config = dict(
    model='image classifier',
    dataset='histories of elementary cellular automata, time running down',
    train_examples=147500,
    image_size=48,
    crop_scale_min=0.8,
    horizontal_flip=False,
    rotation_deg=5,
    targets=['rule'],
    num_classes=256,
    arch='swin',
    norm='layernorm',
    norm_position='pre',
    hidden_act='geglu',
    mlp_ratio=2,
    head_dim=32,
    fused_qkv=False,
    bias='all',
    qk_norm=False,
    parallel_block=True,
    inner_norm=True,
    patch_size=[2, 2],
    depths=[1, 1, 4, 1],
    widths=[64, 128, 256, 512],
    label_smoothing=0.1,
    loss='cross_entropy',
    init='orthogonal',
    residual_init='zero_last',
    optimizer='adamw',
    learning_rate=0.0008,
    beta1=0.85,
    beta2=0.999,
    eps=1e-08,
    max_grad_norm=1.0,
    gradient_noise=0.1,
    max_steps=20700,
    batch_size=384,
    epochs=53.9,
    lr_schedule='step',
    warmup_steps=620,
    weight_decay=0.4,
)
Rows from block 2 of a small image classifier, named by matrix and row number. Rows with one number belong to one neuron. Each number is 500 + 25 x the weight over its row's rms, rounded and kept within 0 to 999. All counts start at 0. Numbers have three digits each. After the name is the row's rms in percent of the matrix's.
After each neuron's rows are labels from the 100 images, of 14848, where the neuron reaches its largest size: "top examples" is what is common among them. Only what is clearly more common there than usual is listed. The data: histories of elementary cellular automata, time running down. In brackets: how many of the 100, against the usual share in percent.
# gate: MLP gate (model.blocks.2.mlp.gate.weight, 512x256), inputs 172-255
# fc1: MLP up (model.blocks.2.mlp.fc1.weight, 512x256), inputs 172-255
# fc2: MLP down (model.blocks.2.mlp.fc2.weight, 256x512, transposed), outputs 172-255

gate.92 098:473456483526516522487514529484503473523457524483506517481502523463456489511501478480512461544456490498472503505472479500530457496486476522486488491482557483484555500458578490532496500554476501504492517454492487496528492497495505471457507494531496505484
fc1.92 101:527515491493495525525483500480457539529540495490509492497510498541512519479520488486489527454520530508514465496469561453551462499524561508492498493492501470467516501532490543497480514528443496505451530534484477519473529494498501479501526439468546537463
fc2.92 102:476479448502541512483512486519528478502512519553467521482489484431465519512468515506480490486473482521530475456528458527469509516441507505496508494501511488509482492442524466485502494493555528498517525489483510440500468470490493531524483547504505523513
top examples: 101 turns on (89 vs 49.3); large cells (85 vs 39.9)

gate.57 105:475483529539509496487494477531481499478509499525460495477486504481503478479517523508508522466476490496534471458529530500517515525462523534479519493536483517471494489540501543501511548559492494499496493483531413468464516484499516549500487523475495494502
fc1.57 109:497481534501530501448483502552472509478499511510460545493519513513517473506485498487526549506498485510504507468536496502527529506469478514518507529506486487506460511556505481567526500552521520521510454485528464500517495532490492503487465489483489499519
fc2.57 098:499500500508498506507512488505504507513510470538506514505486468513497481467508497532486485464501472494515498530504472524511483509475505545461481456511523517469508513508438491483530487464481524482471527526521475499515535491470497483504545463520520549511
top examples: large cells (96 vs 39.9); 100 turns on (93 vs 50.1)

gate.23 099:545534529510499515507502509481449475506541496531534541487452517520505518509486500489476496486469508525529507516517523496542482507488539493487507503492525469553501493465520482519490484521475474519459505550490507510504474499525489497485514454504504534524
fc1.23 109:498501431521467474532531484492591520504489508469493436532524534499508509518541525517485500485544527493496468512469456498508534498493479485487548488491466532464498536510522499499462502466493502485496534474484514467451522494486505496491462478491501498503
fc2.23 109:519502538502564504511516474508490504482532515527519504499477494469482491487511500504480465543499481513549503482523539522520517482503508537489505526491499502499492530514495453496538478561515491465511528488522523501532512483502493493531556479494520510450
top examples: 010 turns on (100 vs 50.3)

gate.367 104:535487495511492497519521449535472540511514505506544498482529500527509513518517536532521517465550535527542485484493477514563533482457555507529497502459490505483472511503542472512508492513472502527539528511524500476460464506521493502455473531514480495541
fc1.367 097:471476491514549456463501508532518500480499524480478477495501463476503504506469477560462524458514508498458537497481522494494521490480519497482557550528515504481504535537472475464516526524495482486521510509495467520432490522512504517468496515470553524513
fc2.367 099:517527523560504516480530541489489489453475473539489460446497497467508530505498508521504507512487538508487468489513483489485482525444509502475495509512525521534526506511534513506541471501500554500485536546526490495517475521500504536536512449483537511477
top examples: 111 turns on (76 vs 50)

gate.68 086:506498501493497522462507503526492436515469538494509518478508519495508508467493421487470478492467540474567525492448513481515537508511499534471481504491516529503476508484509478518496509515504547523511510507500506465472493474477513486490519482511518500489
fc1.68 087:477482511506495523465495489478490476487480469498507493494521546459532473461475515501517503521509516517522485524436499516487507508502524470494478509534500477438456458546532516470552500505536515473503495510497475491465509521538500521492529476469524538466
fc2.68 086:462500535488459494485493559466474494501520489516502506501537552518514525506460487427533480518494516487513503550492530512485489494506487511521467476496464551528473470548504492446481496492474509491475492492507520499469515509506508509525458526505505478505
top examples: 001 turns on (99 vs 49.9); large cells (94 vs 39.9); 011 turns on (94 vs 51.2)

gate.97 088:472480517513513501507501494504509477458451487490510516473512514490498428464486465498513483512471468495509456480463465516511481513515562482509514453486513472470488511518570527506511499518462522509489494522542477497500487504506512512486524510494509504487
fc1.97 088:451540515503498502522487534444495547548536478532494471477468487515461522541569560467547504557517486482484502539535496521462483493507507534474464491471488495496531530508474523477507524488501451490468497496455495504503484520506490494528508507524471544486
fc2.97 083:508532480518523478458514489505497535457492543504535501493472482476497503514516491515481473495453494494479503460530447521480505481508518508490511510482517459450558537515513491515522491512482465517469517500478517500509502476521511514468490514506532538508
top examples: 000 turns on (85 vs 50.1); 001 turns on (79 vs 49.9)

gate.408 095:476438541470495493468493505515490486460496536497495482479501448485447512496484489500489475485465544504517529510445526504466501509492491542469496527518520499496513513513466488485503486562499517476543485532533500456451496529507507520501492491502521496510
fc1.408 098:476491531522501465457488480510530521527510480477442439479500504476503505457481515525495540485532497497503511503520495464485511515456501540503534549495478483456501483574464501507526487502542490504527514514502477484478493509520493507526517485489521518510
fc2.408 097:526506489517497550548534493513482494513456527480517484478567477491457483501488497450514493501495486466523484526451532503520460474505489499517487428506441489527496537490505514528489512487476505483472511527535478533486514487509473473504526530531500464504
top examples: 111 turns on (86 vs 50)

gate.283 083:484474500509513477508505532514515539483481493505495487496533487503525532535450469543511470560489463513491562494490514505494511482479497517476498557497506499472533507527512494489504498473524510476516483488528542511520499529513459497500513475507532501517
fc1.283 080:493451486500499508516477511501514504492503529450489473557501492524491456554492519472502444498522489472504494476489502493486515517463492493523488536439496497471456537496509547485537505501496515488567489548495471491499478514485535504483543473470530480489
fc2.283 080:506513502523474520507515523470473539538498499490531500489505469523478501515504510461460525465496488415463448482496500509504471505471534480465468483501484498548484505536498502492507538540462493487482500473537532543526454514507502525520500518500440481526
top examples: 101 turns on (83 vs 49.3); 111 turns on (83 vs 50)

gate.510 088:483485528467551474518501510513457546533484501493511486500537553498476514487489487533478505509480486485490538516520521507537483487476444521489467523484499514452448478531490532496530466460481514449517482504502500512522492521471512486509501501528545512497
fc1.510 084:472523481503481487505486501497492523527461524504546501504508533530517555475513467547479534517499483491531515523533496509547499457503452498496497469436541511482453512500527535504538510502453522481511545513541500470496469484486500527496482537501523500481
fc2.510 080:488492499461509518506473483479471473506505465516486497464473508505514556476479463538515498502499514501512503493535499480476521491483505507518477526546529524474529498532502477482537475494493536477520531494554490456455544491494504489535487495450455476470
top examples: 000 turns on (93 vs 50.1)

gate.140 102:468490462472499480533468470546492509508503509519460501499504506478519551539509539474513446470494477511502486540526469512468514509512524525508475500477495479514535526514463506503440511502491512487509448456466502458541516521519483472500467508500503485513
fc1.140 103:510473470490475478519483498467481487494482471574543483506515470510522519550497505496476479494502502489477490465549524480529431459510539506465476464510497488505523471511506543517496512489475478476477461508453485538534479495496500512490545502515508479531
fc2.140 102:505501519462525533500496470512493460510489517518462559492488503497462491489488464500486526536508474540515490515479567544520505479515478459533513521512500512518491533482481489494503522502547534461510511462528476504498516508524476528505521512507530478486
top examples: large cells (95 vs 39.9); 100 turns on (94 vs 50.1); 000 turns on (82 vs 50.1)

gate.144 089:508507492512497478466506527519503460486523495508453506523457495498509496506498522500517480496484465507497487482496528526478475475497516477493526510526493502493439514491498466510557533486520544509508527507518497507495521472499491554519503475449480445487
fc1.144 092:486528488515489490453527494447555531552510506487486470493495524478545473487508516484511481512495451478479515495520501507474483484492467508495479498480491505518496478527445481449453468489493468464458458468476502524527521502491514499589498516498475481514
fc2.144 096:479527476465463505494525514502493495465519488526489516503495476484512514465478548510497542494442496534493472475552492519485474511484494467450558503497539501499503477450554504511524502521526491501488459522512491507465503514501487503461441483465487536523
top examples: 110 turns on (83 vs 50.4)

gate.417 109:530511540529512507472511490527501518450530511509551513523437496499512485414484443534508483511496493498540481502471532517480516484471544530509523474504483518504482508510518479498516538528504538551506532522464478496507526453507509491503512480459494491520
fc1.417 106:485545550499530476483492491521518533487516529490436515522490519511488476499528477521512501470516450480500492470470529499463510520481514496523521496503475522501508520538458487508518500518548505512536470498494496545496525496477522534561524499491488485456
fc2.417 107:484511548497489496499490506482467492522460482475494482453507509506458504510535530483527512518527540503525476542508537492484507489481505544480471506510530469532499521498518541529456464491526453507534516497535507493491477515531501495516509498518492495468
top examples: 100 turns on (85 vs 50.1); large cells (78 vs 39.9)

gate.88 093:545488515521477457507456475480522523524507506491530489520504546516500527469510473519453470479512454503486531523451538530512498488508545516543503549482517523482503540481499459510512527477497463464536480481456515502499499509514489528496448514519482478548
fc1.88 096:525525504550534421515480510498468521496554516532475509486514506511505487486502542486480525453486510501513509504527514494506517505464523531494496542496461535452474503490491439488481518542519491464518494551456543522537494515505510493491499493532509508497
fc2.88 094:503530494475467535506523551462455506495502524522490492475479483511505461525415502491513490486491478503504514510481529527423542471490498476514489493504498539512486484533531484483501540506531529503505527500506505498482482502490493492522498462515515490512
top examples: 011 turns on (90 vs 51.2); 001 turns on (80 vs 49.9); large cells (71 vs 39.9)

gate.391 086:504476477455522473539499508514476492493500503494486479525497468509511521512502490508524470517549465478490525503517501525523482510440500494528466533485495550480487488476502489499556500480512503498528530492505472487534469511475492520489473493494463441510
fc1.391 084:483532544542496544466499521509469481525569480488462473454497511516462509510533511477508525467469504535515507541498482526501514528486489529469509517510472477536487522490522464534491478495512470576516515454462508458482478501470476507467472470506478531535
fc2.391 079:470480490498471494510502511498482480459498473523477505483455495488524539451514521549540517502464490534501489496510502492513497481521497462528501517510503489511516509475525499503523497503570505512531504480486475476520551486531488514528473475487466517477
top examples: 111 turns on (82 vs 50)

gate.247 095:514478499531445522541499493478531466510477522488477474495474514508505510469556522474487473528490523505542485509459522464549478514501509483490489492480492529453472519471491505555499532514467505490529543527503497486473501498509478549484472486491521485472
fc1.247 087:531515490500548494493481544511519506487535488486471499497451450521463472494560484508473515510493477475474497514522521508463477471485484508479482460538533479498527460529486464463502480529496471477477521500527445517457528477530500487512503475483483527498
fc2.247 089:504513503491542561500480496505489514525506478503479531462518503508519488531500438489458519496529536505477452510528524498545521478497476485480494483521525458524554539513497479505474466478493485499504469492483543463528534479529503506509473510500501472489
top examples: large cells (72 vs 39.9)

gate.291 101:472495553504508517478520487514440538527503476510530518462490494505501514505462493464541472478502522521534516483493514465544472467498543533508490494506500502502487487500533514502529514496488493540528513521504510486528501516491471493511531511498477498500
fc1.291 101:526486454515485480531509486516515514487482529497507502532508471486487497460484494474498524465519489514503505531485494469483514471472512491486502458498529512516477560497529479509486536495435494538529495547502533523511539480478504517482487480486548547529
fc2.291 101:507457519486489520542501482497503521508488475508506459482527483509518486550497501492546479511486524509514481501526476491526527499481488507515494489507477460502501504484490564516503447485472504494551480534430511476471487527483492451526485486570528474484
top examples: 110 turns on (91 vs 50.4); 111 turns on (77 vs 50); large cells (70 vs 39.9)

gate.70 112:537504541512492501505510529481494476507437492470528528486552533498498537551486472522469503535447499487500527512502475490467497546531444486468501504462489492524499511493520479478492424489452532482478521454499540494482435494508500487477481518544511492527
fc1.70 114:485513453491485498500510466485479518491482502494517504502500494461517483511494545487468449492523518513536506497496482485525525494531517508540494509507486468472494473464549535525468521499509488472543500512481510507497502513525470473484527476515496492515
fc2.70 111:486466479479538499452534484520532525532521474482484489529548477501521477454506522505502493526454461510485462486488487487510480529500460520492522453530491505497472454493474508438489513497528495463471466486471504525504481512498508508488482550508523538502
top examples: 111 turns on (75 vs 50)

gate.287 104:522498523560544531497456489513519500484509543481530492507477547503469512450537457499494548524524494493512486513521503473492539511536553516484494477514541504506499492482491493521531484545510493492533523506525463530497467520526517513532500502517511529469
fc1.287 095:489499498505497542472521499487480477499429540467498504491480483518513495468535494500496518519500492489514507490520488461506543508466527505544481484544505543518503475479483506544501504542484541524514527489529440504493508467487506522563489486487500517512
fc2.287 095:485478518477495552489524508501486459497531498533457500513537468515509473499551496469480499524489533522511502517477538510521513486490460537488507529491456553461503530511448514478499470541520467497526498480515454485535504454467536540456519545492491517527
top examples: 000 turns on (80 vs 50.1)

gate.238 097:515465492485478546527500477542478506517498503474547500479510523491497486478462487558502472542510514529496528517453480537479498503501486521554447483500505471487472509524490460472489481502461513474489498503520504505460507506509485500504480515518514498500
fc1.238 099:554451507522542511472501513483504501531499495489510486501516448531526473550464475506450486485509526500469535531513514489447518513509465511520493549515467519501493459525480472457492485557474486478526521505490480485487441484503508477492513474522490493527
fc2.238 095:511563527513529495507542527481472514465497515498473461493474518499471501503452491461481465515478554519464497480529489533478511503478511483486521495485540480532524534468570540510505509483492518515480499526471526541522509502501488536506505449519523518483
top examples: 111 turns on (91 vs 50); 011 turns on (90 vs 51.2); 101 turns on (78 vs 49.3)

gate.325 097:519495492479478493496511490528543499512482522456503476480481493441493551466478480496505452501510460478494534501459492506498529477464512510531523475497559474462535567495473496489484513491487511474526487467497509495498521487480493527519435465519520516489
fc1.325 096:526519460543512470504508525432540487485501499503494493524476527504528483540515529501482493523500502522518482529488494508498507504541505472479530524462494467496450508524534507492482526543516524487479512514491505487513449529522498513478516469500477490498
fc2.325 106:509483562460478506515480521492507472514506495487509478533546476516511544510461511494517493471508529532490532487483472492495541556510491502539478521532539530500530512462491504520488461450472544510552486469514500491503482500498509505507479496476473557535
top examples: 110 turns on (100 vs 50.4); 111 turns on (89 vs 50); 011 turns on (80 vs 51.2)

gate.302 101:542501551531469499493545502479511497506496483529552489497503514476465520486515456507481519532478475505516517507531511521463476461502549505477498504542514488484545496509538495513517477517489490504453502540527500520525476489495492550515474474476466513501
fc1.302 099:472543509507520459485524488446494466490525466502476511479480513511536445525507490517548510492484518501521431476493486518534504535525446514499533471442462500487470513493498543469449513483556491520483505519480472494474521508521499478491533532533483509468
fc2.302 101:542537501555544508476507529484508505508516542472541496522450495494480542527535497489500490512473504484447530481499429520450486513469517493500513509459481475485494506531478459490485469496525528515453527511504459519525446502516534508508480500501469535544
top examples: 011 turns on (83 vs 51.2); 010 turns on (80 vs 50.3)

gate.64 112:516512485474529487491488535538481478508517504474480502528478494518522490461511538543518531517492507478460500508517476463511492525490518484525487530464466501518438494458477489480527493519484503493519507499547444512496479527511519507481501516469521514529
fc1.64 107:498508504507509524483485468493508506462559530486467473517476512490479485484478520531478522465503508510520506535475495463487503510530520531479499525493467479518483521487464464499493492555509483544469551511496492465478513504511472494480501521461505513503
fc2.64 108:529499516486516519485494509466497462493471524500531499503430454492495520503530514480520514493460463434465500484487488513449472482496533482482497492502474490486499484478476507493548487504504489509460460506483501537510509494468561506489474510484517506481
top examples: 101 turns on (80 vs 49.3)

gate.508 106:506512448450475541515493523496510489512463504539520502494533494514495525492498519493475473505513515510496521522491481548525503512529497510516468502441503450472547517503503490478493455504483497490500508509483551486486442517513483480468468543510474504553
fc1.508 106:491490452504469516490526501489545491550502474489509498477472479490464503483563512459477472502467503504512489511488483485493479527509490518516499528486457520477516504434546519549500515500516488500483546536515495489524482517505494509449545473461547512493
fc2.508 106:510525505458507507476514509489538492534512474497508515510517469504509496475507512474490522516430474504457481478479486491517481495498479476481505441522520498484467440516487536475528516470499477471446463485502480574512517528480518491482460499502523521513
top examples: 000 turns on (84 vs 50.1); 001 turns on (82 vs 49.9); large cells (79 vs 39.9)

gate.200 092:465488523473497534469476493496511536520478508485493475484518506484485520481494515499488512473449517497505524548505522469481485512504463536465507548484480524470549523513469493515496501539458529524553518498521458468532502517487484493496524527462510488518
fc1.200 088:472488534491476462476470537491521478538509521489472461512508471510508495502471544483488539468520495440487490512511532509472500519480472507468522517476474496497503491515480478465496499501514534492472457505502500517474522495498531505473488485474486525507
fc2.200 090:580491512520514512533466492483487518501463506473543490534489485539510517526526506491490475502547484454508500534454526492491485464512494488524455475496504442546496514508495506497497498486526470492516533491501494516532462507551491491492489526515459454472
top examples: 111 turns on (96 vs 50)

gate.364 109:478503546490470525496508470508484518480541513504532520453525528475504499511453497550515496502483492523474496463487478515494490510486459544484542500479499503506505518532516469511452445526489484521465472483508500529491504521502487481505459511543495505547
fc1.364 109:470470488467488477535481476513492535492446499516491490500567516504521570532468540512427523504518508498495505489471496482501509502508469522479524511453506484474470514550493517486530500520430520471525477496487524521456463517496499516458451526537520507512
fc2.364 097:519520489497507560507500514544504502488472510539474480508498490487484466469436509509486507501462481524488496497477513509513527477501455486499547484511515503541504507465530469534521489477525509514496474516506477509512518486476478537509500505461516507508
top examples: 100 turns on (95 vs 50.1); large cells (83 vs 39.9)

gate.80 104:479505482516482487489547491500500519479520492534501475504443492473545509491534486499508486434458506504502475477498490465530439509492487521518542523492531528475500480477517510528487545557519520467535519496506461478498512479502539520544503460470496457479
fc1.80 104:447559539534471468519475514477501501472489492498511490496461480487518523495507462517489489485509454491531493512505551501512502501499513478463494514481481499495502494510524547513506497509502551515486507494493520478500568497508480531536551465448528437499
fc2.80 104:536492492458474522518534497475512504509517522498505493530524513496471445477443537502471476557459532455516507505492516530519487526504494500518518472543481467512459466474504492469495545465495497516523455549488528543511485485469519504448444501535528534503
top examples: 001 turns on (97 vs 49.9); large cells (68 vs 39.9)

gate.2 085:548490530502523489478523476510463476504508486487553467494546498535525482503466493506483476445540517516526536463506548504561511526460532514536510494511488498486526485483509494509500509475526490517537491507468492544482461496515485482481501531547495506546
fc1.2 090:507504504499512525494484490485515480517500480480454508492479447541483494514547459480558473529453494485499492512504468483487494496532515515491490520514488523470527499446495537514503506516526506546497510480515473468506493479491496513538522500498483493486
fc2.2 090:501492518491504512483470492565544503540509499499492565512479471489489524486540480525461509497477463499515501510495527473542482498512519508482521507508495513475517496523474453518494486525519462503524498473555474489463470513521487518490547510486433503521
top examples: 101 turns on (89 vs 49.3); 110 turns on (86 vs 50.4); large cells (76 vs 39.9); 001 turns on (75 vs 49.9)

gate.177 110:498498512479522497495457535498493502509536509512484481538494518544532491511541516514511489523495519475512480540571461517475493522503481509564461524472473515479444451512468458479484473502512504489517460486477471466516495498527486461510449447525456479491
fc1.177 099:491545483499532511517517541521509502501530500513475513519428525486487492477561512482546502520449541502522466526562447515488495494523511495516491492478472502507505511500516483525480500492514493528510473487493458478538547496519480490478495467456479536456
fc2.177 104:461477487481554521476493509481515498510519514535483478530462494502525440511529497481541538530512522495513492513526468503504494491493478494535468514518528511484498471496501484503558441549531547486513485532472501453556485493511494491470476437504495483464
top examples: 011 turns on (84 vs 51.2); large cells (74 vs 39.9)

gate.31 094:474466472517505463478529507491512539489531504525459485507493498489494475481473537491509470525479527454528497519505492490501477506470530547475510532490477459487540492565517512500492519505528472458509498493473509507480480495509523483486516479512499530503
fc1.31 089:519532455506482469467503498503530463517476524498506510526523505494494538509524472496487514545492466442475540499544508487502493511466463491496487462496528507497494491490484530509500488499492487493483425480487451564489521453485535522531468544524500505472
fc2.31 089:458481514484512494520503497511503530492548492458455548517486508478505496490468511519502491507470543526468497475518483481474517509508452505524538552461443495468531515531449512500512496475458510553509498466466530472483519486477494459529486486484486498484
top examples: 110 turns on (87 vs 50.4)

gate.58 104:520470467517484531492540506526496511502502491487512479489457514491538478485536440516511492472485474503514538487505503503478503528460544495512475512533538498502488541538487443499554543532484536500532534500513488485475476462503484532493503503465496476501
fc1.58 104:504497487486493528503521542506478510493516481496494505485487519499511545524489492465471464477510523500493502501441465448536471542487501526499566523489528467475505484479564528557501508515551543505523484481471551478528462510500512486463506436496527505506
fc2.58 103:539475507501514512490503472506492502502502494515523519503504467509524428483487452526521509476511457498456517522511542483512494490499502524524506508567525498466473471557447506489519505489491490514476551451464485525548544508479493513483513502504457479527
top examples: 011 turns on (88 vs 51.2); large cells (73 vs 39.9)

gate.27 096:539501527474532513469484492535526493499537526500490532519469474475486504486578527462508522531507528474540482540517480468499470501535481470504461507510515510490482469509494499524535503542492506444564531496522444474553481494517488484503465453482469480488
fc1.27 088:508482517472507489516511516538493502521520455530480497509519539545513546569507515491523510518495516482483497536527459497497540508512472486477504492491495538508448447503494511496533472491507509502524474477465473500518518506486509488463478492532443456497
fc2.27 088:448460488532463486450542483462503482523499487497489464513509512511524491497501495513474493483477522487515540524515522483496493472536517487520500504519496495504502488503462509495514469499551484462517567497492466495495489509521484497474476470559482481429
top examples: 010 turns on (89 vs 50.3); 110 turns on (80 vs 50.4); 001 turns on (78 vs 49.9)

gate.273 093:531519510487532512519523481466494487455509512517526508459527461487476503445480509475477532487502544527531460493449489516514547439524503494492511470507494498499529494469540503557478527511516537557503492517530530505521527497509465490472472536507484531504
fc1.273 094:544554503487514488545515495463500500452519503509527480488496466503507527477498542491495486505516501504526459481483508499545527437511525490474511510496516488475511475463548537563498518522522504532533508487490493495521507484509480525499506534513469509468
fc2.273 106:505526528483495478515488484481457473450474488519497500495482534563494523470492481530432558526496546486508479484472466489494517498514480500472523512460433521514521477482539509538501509518521529521476490501513453494450483509539506513490490488521484481484
top examples: 011 turns on (88 vs 51.2)

gate.179 100:503470506459502501484524535525489529495515501525466460525482469491518502489441506511496492505445490466501482479503510519508508480432471494488495533495520503482498472520492488485563550511510534512512526508484477513499511471468538508528509476464506466459
fc1.179 095:515520492473458487523483485502513514508476528510453492508493488501494483504504503499493470540524500490528476476503508529455516535555535499524490478475476521463500532518464518539455520501480510465534494539504531487522491469512476505521528453543483509478
fc2.179 102:499479524497478511471479503516480501499454495494537475470468521522496512498527521533533544492535499490479508499465505507474497456498549498519478534494519541486485520540544497523501516494512482504511501441527533484498510524532525512533493519470531457497
top examples: 100 turns on (90 vs 50.1)

gate.129 105:485501477485462467506524477511467525535509484467494492478518554497499505524477494518528544526502501491485534478566489498530469504441498514485480484501543521504471526514460493494529529483451492443494509530496508540479497474531491502506474510528526518483
fc1.129 106:518527517491516536493503522530464501462509496529512498509504486529508495515472499496499455448509525502517489478479484483512557534513525485521507474481496474513500488461501461496479487483519547580507489496482517473502494501480516448484490483501487468556
fc2.129 100:508509497533503489502513525477459467498518509527534471499479529526496436509498529481557472509581495489562503509535518511506512480489535510498477492506497492539470523487500506502469514501531504516551541558515484485530472505497493507467541445517487474534
top examples: 100 turns on (94 vs 50.1); 010 turns on (89 vs 50.3); 011 turns on (89 vs 51.2); 110 turns on (78 vs 50.4)

gate.338 100:539464494483486483506536482535477509468495506512516475519536459517519494476477497528523511509520538510521539503503493488528537477490517522518465476547496516471511487471503438495511478485489515514490498529501525497511506488496466478503481512514514507570
fc1.338 098:522511476491497495483522537504548517481501521502489513522490424504569515491532511496478489478511480502513500466517483455481520484506496493512513513464518519449497497510506507504480514550506525517546490494513475501479500467525478536513517517506480494482
fc2.338 094:491449496495482486499474473488521491522489493479501510501475521513490533497514525543493512497494516518502514523496472468502477487531504519499514498499471508523486514520497481509489504494495486475495540507507521455492472515557485513509518521487478478535
top examples: 011 turns on (96 vs 51.2); 001 turns on (89 vs 49.9)

gate.176 098:527521465516486515517544487528530473516461496507509525522503536470512494524540524544507511516503482464521492462513458504497479505458477478485499441512512473498468507509516489539496502461468528485490507476532499520501480462465534527506493480490483471505
fc1.176 095:517504523489501504474506536463465512499563485488550551467509501477486492513488455473467503527443488527483515527506488473476478561498467515470495482516510502523502515501497523493487465530497472488480524557481525505530479539518470486491522489510566567502
fc2.176 094:511521523527490511490492486528514504526497492490459511451486473478535490472569482502489523478528512505508454487510516469555499497459515526473508488529525495509530480552487515524530503544449479493484451481486491517493507502486493522455516479467495533493
top examples: 010 turns on (81 vs 50.3)

gate.381 095:505498519537483517463526503478533474493533507513538471499455519492503492452511489522493466482493469480532528479487535502514505501431480519511511484503490497497482519519563453534502540489518496528515531473497497518458484447513508520523450488516492495546
fc1.381 091:494505506514512499533510535541543529454464448512498501520504553514539515489533498522508545464520449523502495521474514497498515512492473480500497477501493483531499531508465479491499494460515537515489496441517518505508502513493506477508495512473513473505
fc2.381 090:534519571489520515496530472498474507518491484471519473496515498494485520527454550449482471538499515497521536490523507518491490519478499512491489505513504545518475482502516474503511485516476462445560501501487483477577490505493488502540530465518500494507
top examples: large cells (87 vs 39.9); 010 turns on (86 vs 50.3)

gate.499 109:541525545537508461463514452488501478510506504483531474475456545479524477496524483556519493495530499499517475472511493516519485507504477521511546476465477500461494537501508505502465503486503459468519485480489452498511493512507501508469520533525496491500
fc1.499 111:508504480520536487487504529519501504469528524521485477529486470465508517451470512500466499530496507490459493482436512513489512470453482501524518493494496500535475503476470477502497522481492494505477481505532484520524531476465541465543466511510474480546
fc2.499 106:484494498489444471553501524488503490505535507520473489528524509526531484496493522479526496446529528502485468521486510451501487446504521531493517526481478506500514562511497481548467479487495492516524564520498548505475523496498529469488550484482473509489
top examples: 111 turns on (78 vs 50); 100 turns on (76 vs 50.1); 110 turns on (76 vs 50.4)

gate.67 083:515466488513464510470525531452522464486480483476554459509459518478496481468485444549530530500486513495532525544519514517503479504504495517497459492522523484479527511472507491450523509542524499508496513548511490503493526516502485523482515533477498488508
fc1.67 080:530496499488501506499506513476512521451472507546512468526472506521489444499507478468517503478495494493496452496478461502483490481511522496486536469500486506474493517482519507528495493543461530516462470495496510529547527486465507495497497523501511541526
fc2.67 085:492496470491495493478529502550553518540513487529459493517509477483538460508472497532495519529485476504466508499451499472544472483513482467522540455501525419517486535486494509531510467455510487514525494500471541555518473481495515511456472493505519515472
top examples: 100 turns on (80 vs 50.1); 001 turns on (75 vs 49.9)

gate.474 104:509508536490561465498478496527458534502529527467449530521511509505515487493480484503508506488525504471494527477513496481505524494481495477502491519494514485506457449529472505498539538476513556489505476497476515510563503480485508462517522443472492491504
fc1.474 102:487481463454507504536492534495505476507466522532495472502485501514455535474536521454528487516494515475475519554488478517480509488477487517493468504485500499476554537460508498483503492494513494503527496497529504447504496516480517504473446526501496588444
fc2.474 108:496475482483516484525523502515498523494535523496489510539493514474482526490495504538471507529460491495484546448462466519493490505467500527506512505493457498454477486498455481473530552513475537485462457500484516514480527471488489483530485525511545509512
top examples: 111 turns on (86 vs 50)

gate.372 092:457519499499506581533494491466544529433445510455492502496512537492498504475495536500459528549469492493483496481508512495451502483498497524510492461542466440540543480526526478525468434523487472515518488396512519492525507498527482471535489541494452482544
fc1.372 104:526468522523495467471534529518478466527496519512518500479489484470490523527463475508459456445549502508516527528512508485572502555516465515497515532473540558464466499454512503505547541510485553485469535508523497443482466489485498506480463482514523483475
fc2.372 108:477541475497547482511479550538490544493495478447524492504504496517492518484571517502513525513464501503442510474508482511509462450539521491503492512510514471493483538539490518515518473473500455537453470481474515498545497541512510500476480542455517517453
top examples: 000 turns on (84 vs 50.1); rule: rule 67 (33 vs 0.4); rule: rule 61 (28 vs 0.4)

gate.40 101:474496459509490511508507512543551531501461489471485478500487545470508515482472510487509493501501491520488447520478483518496516507514505469521559511459526477476501536558471516459521514477473499443547522493520517478474498515488499498473499510480520535430
fc1.40 105:496479455502512514501527492571545469526492508466439454511535501502499467499559522481490465500544482506498491479510492528489562516455466486522530473498480541479477544501484492511516482460489490478523478473518511510471531488475515517501451503520496487516
fc2.40 106:505500506517462471500443503443512495505536490476538569492447509523495499509507471484544514485492517487476544517497481473467487520515524493495486472520501472521495481476506542492467509463492491557470476549462479486512473513487505470485502497515473508560
top examples: 010 turns on (99 vs 50.3); large cells (89 vs 39.9)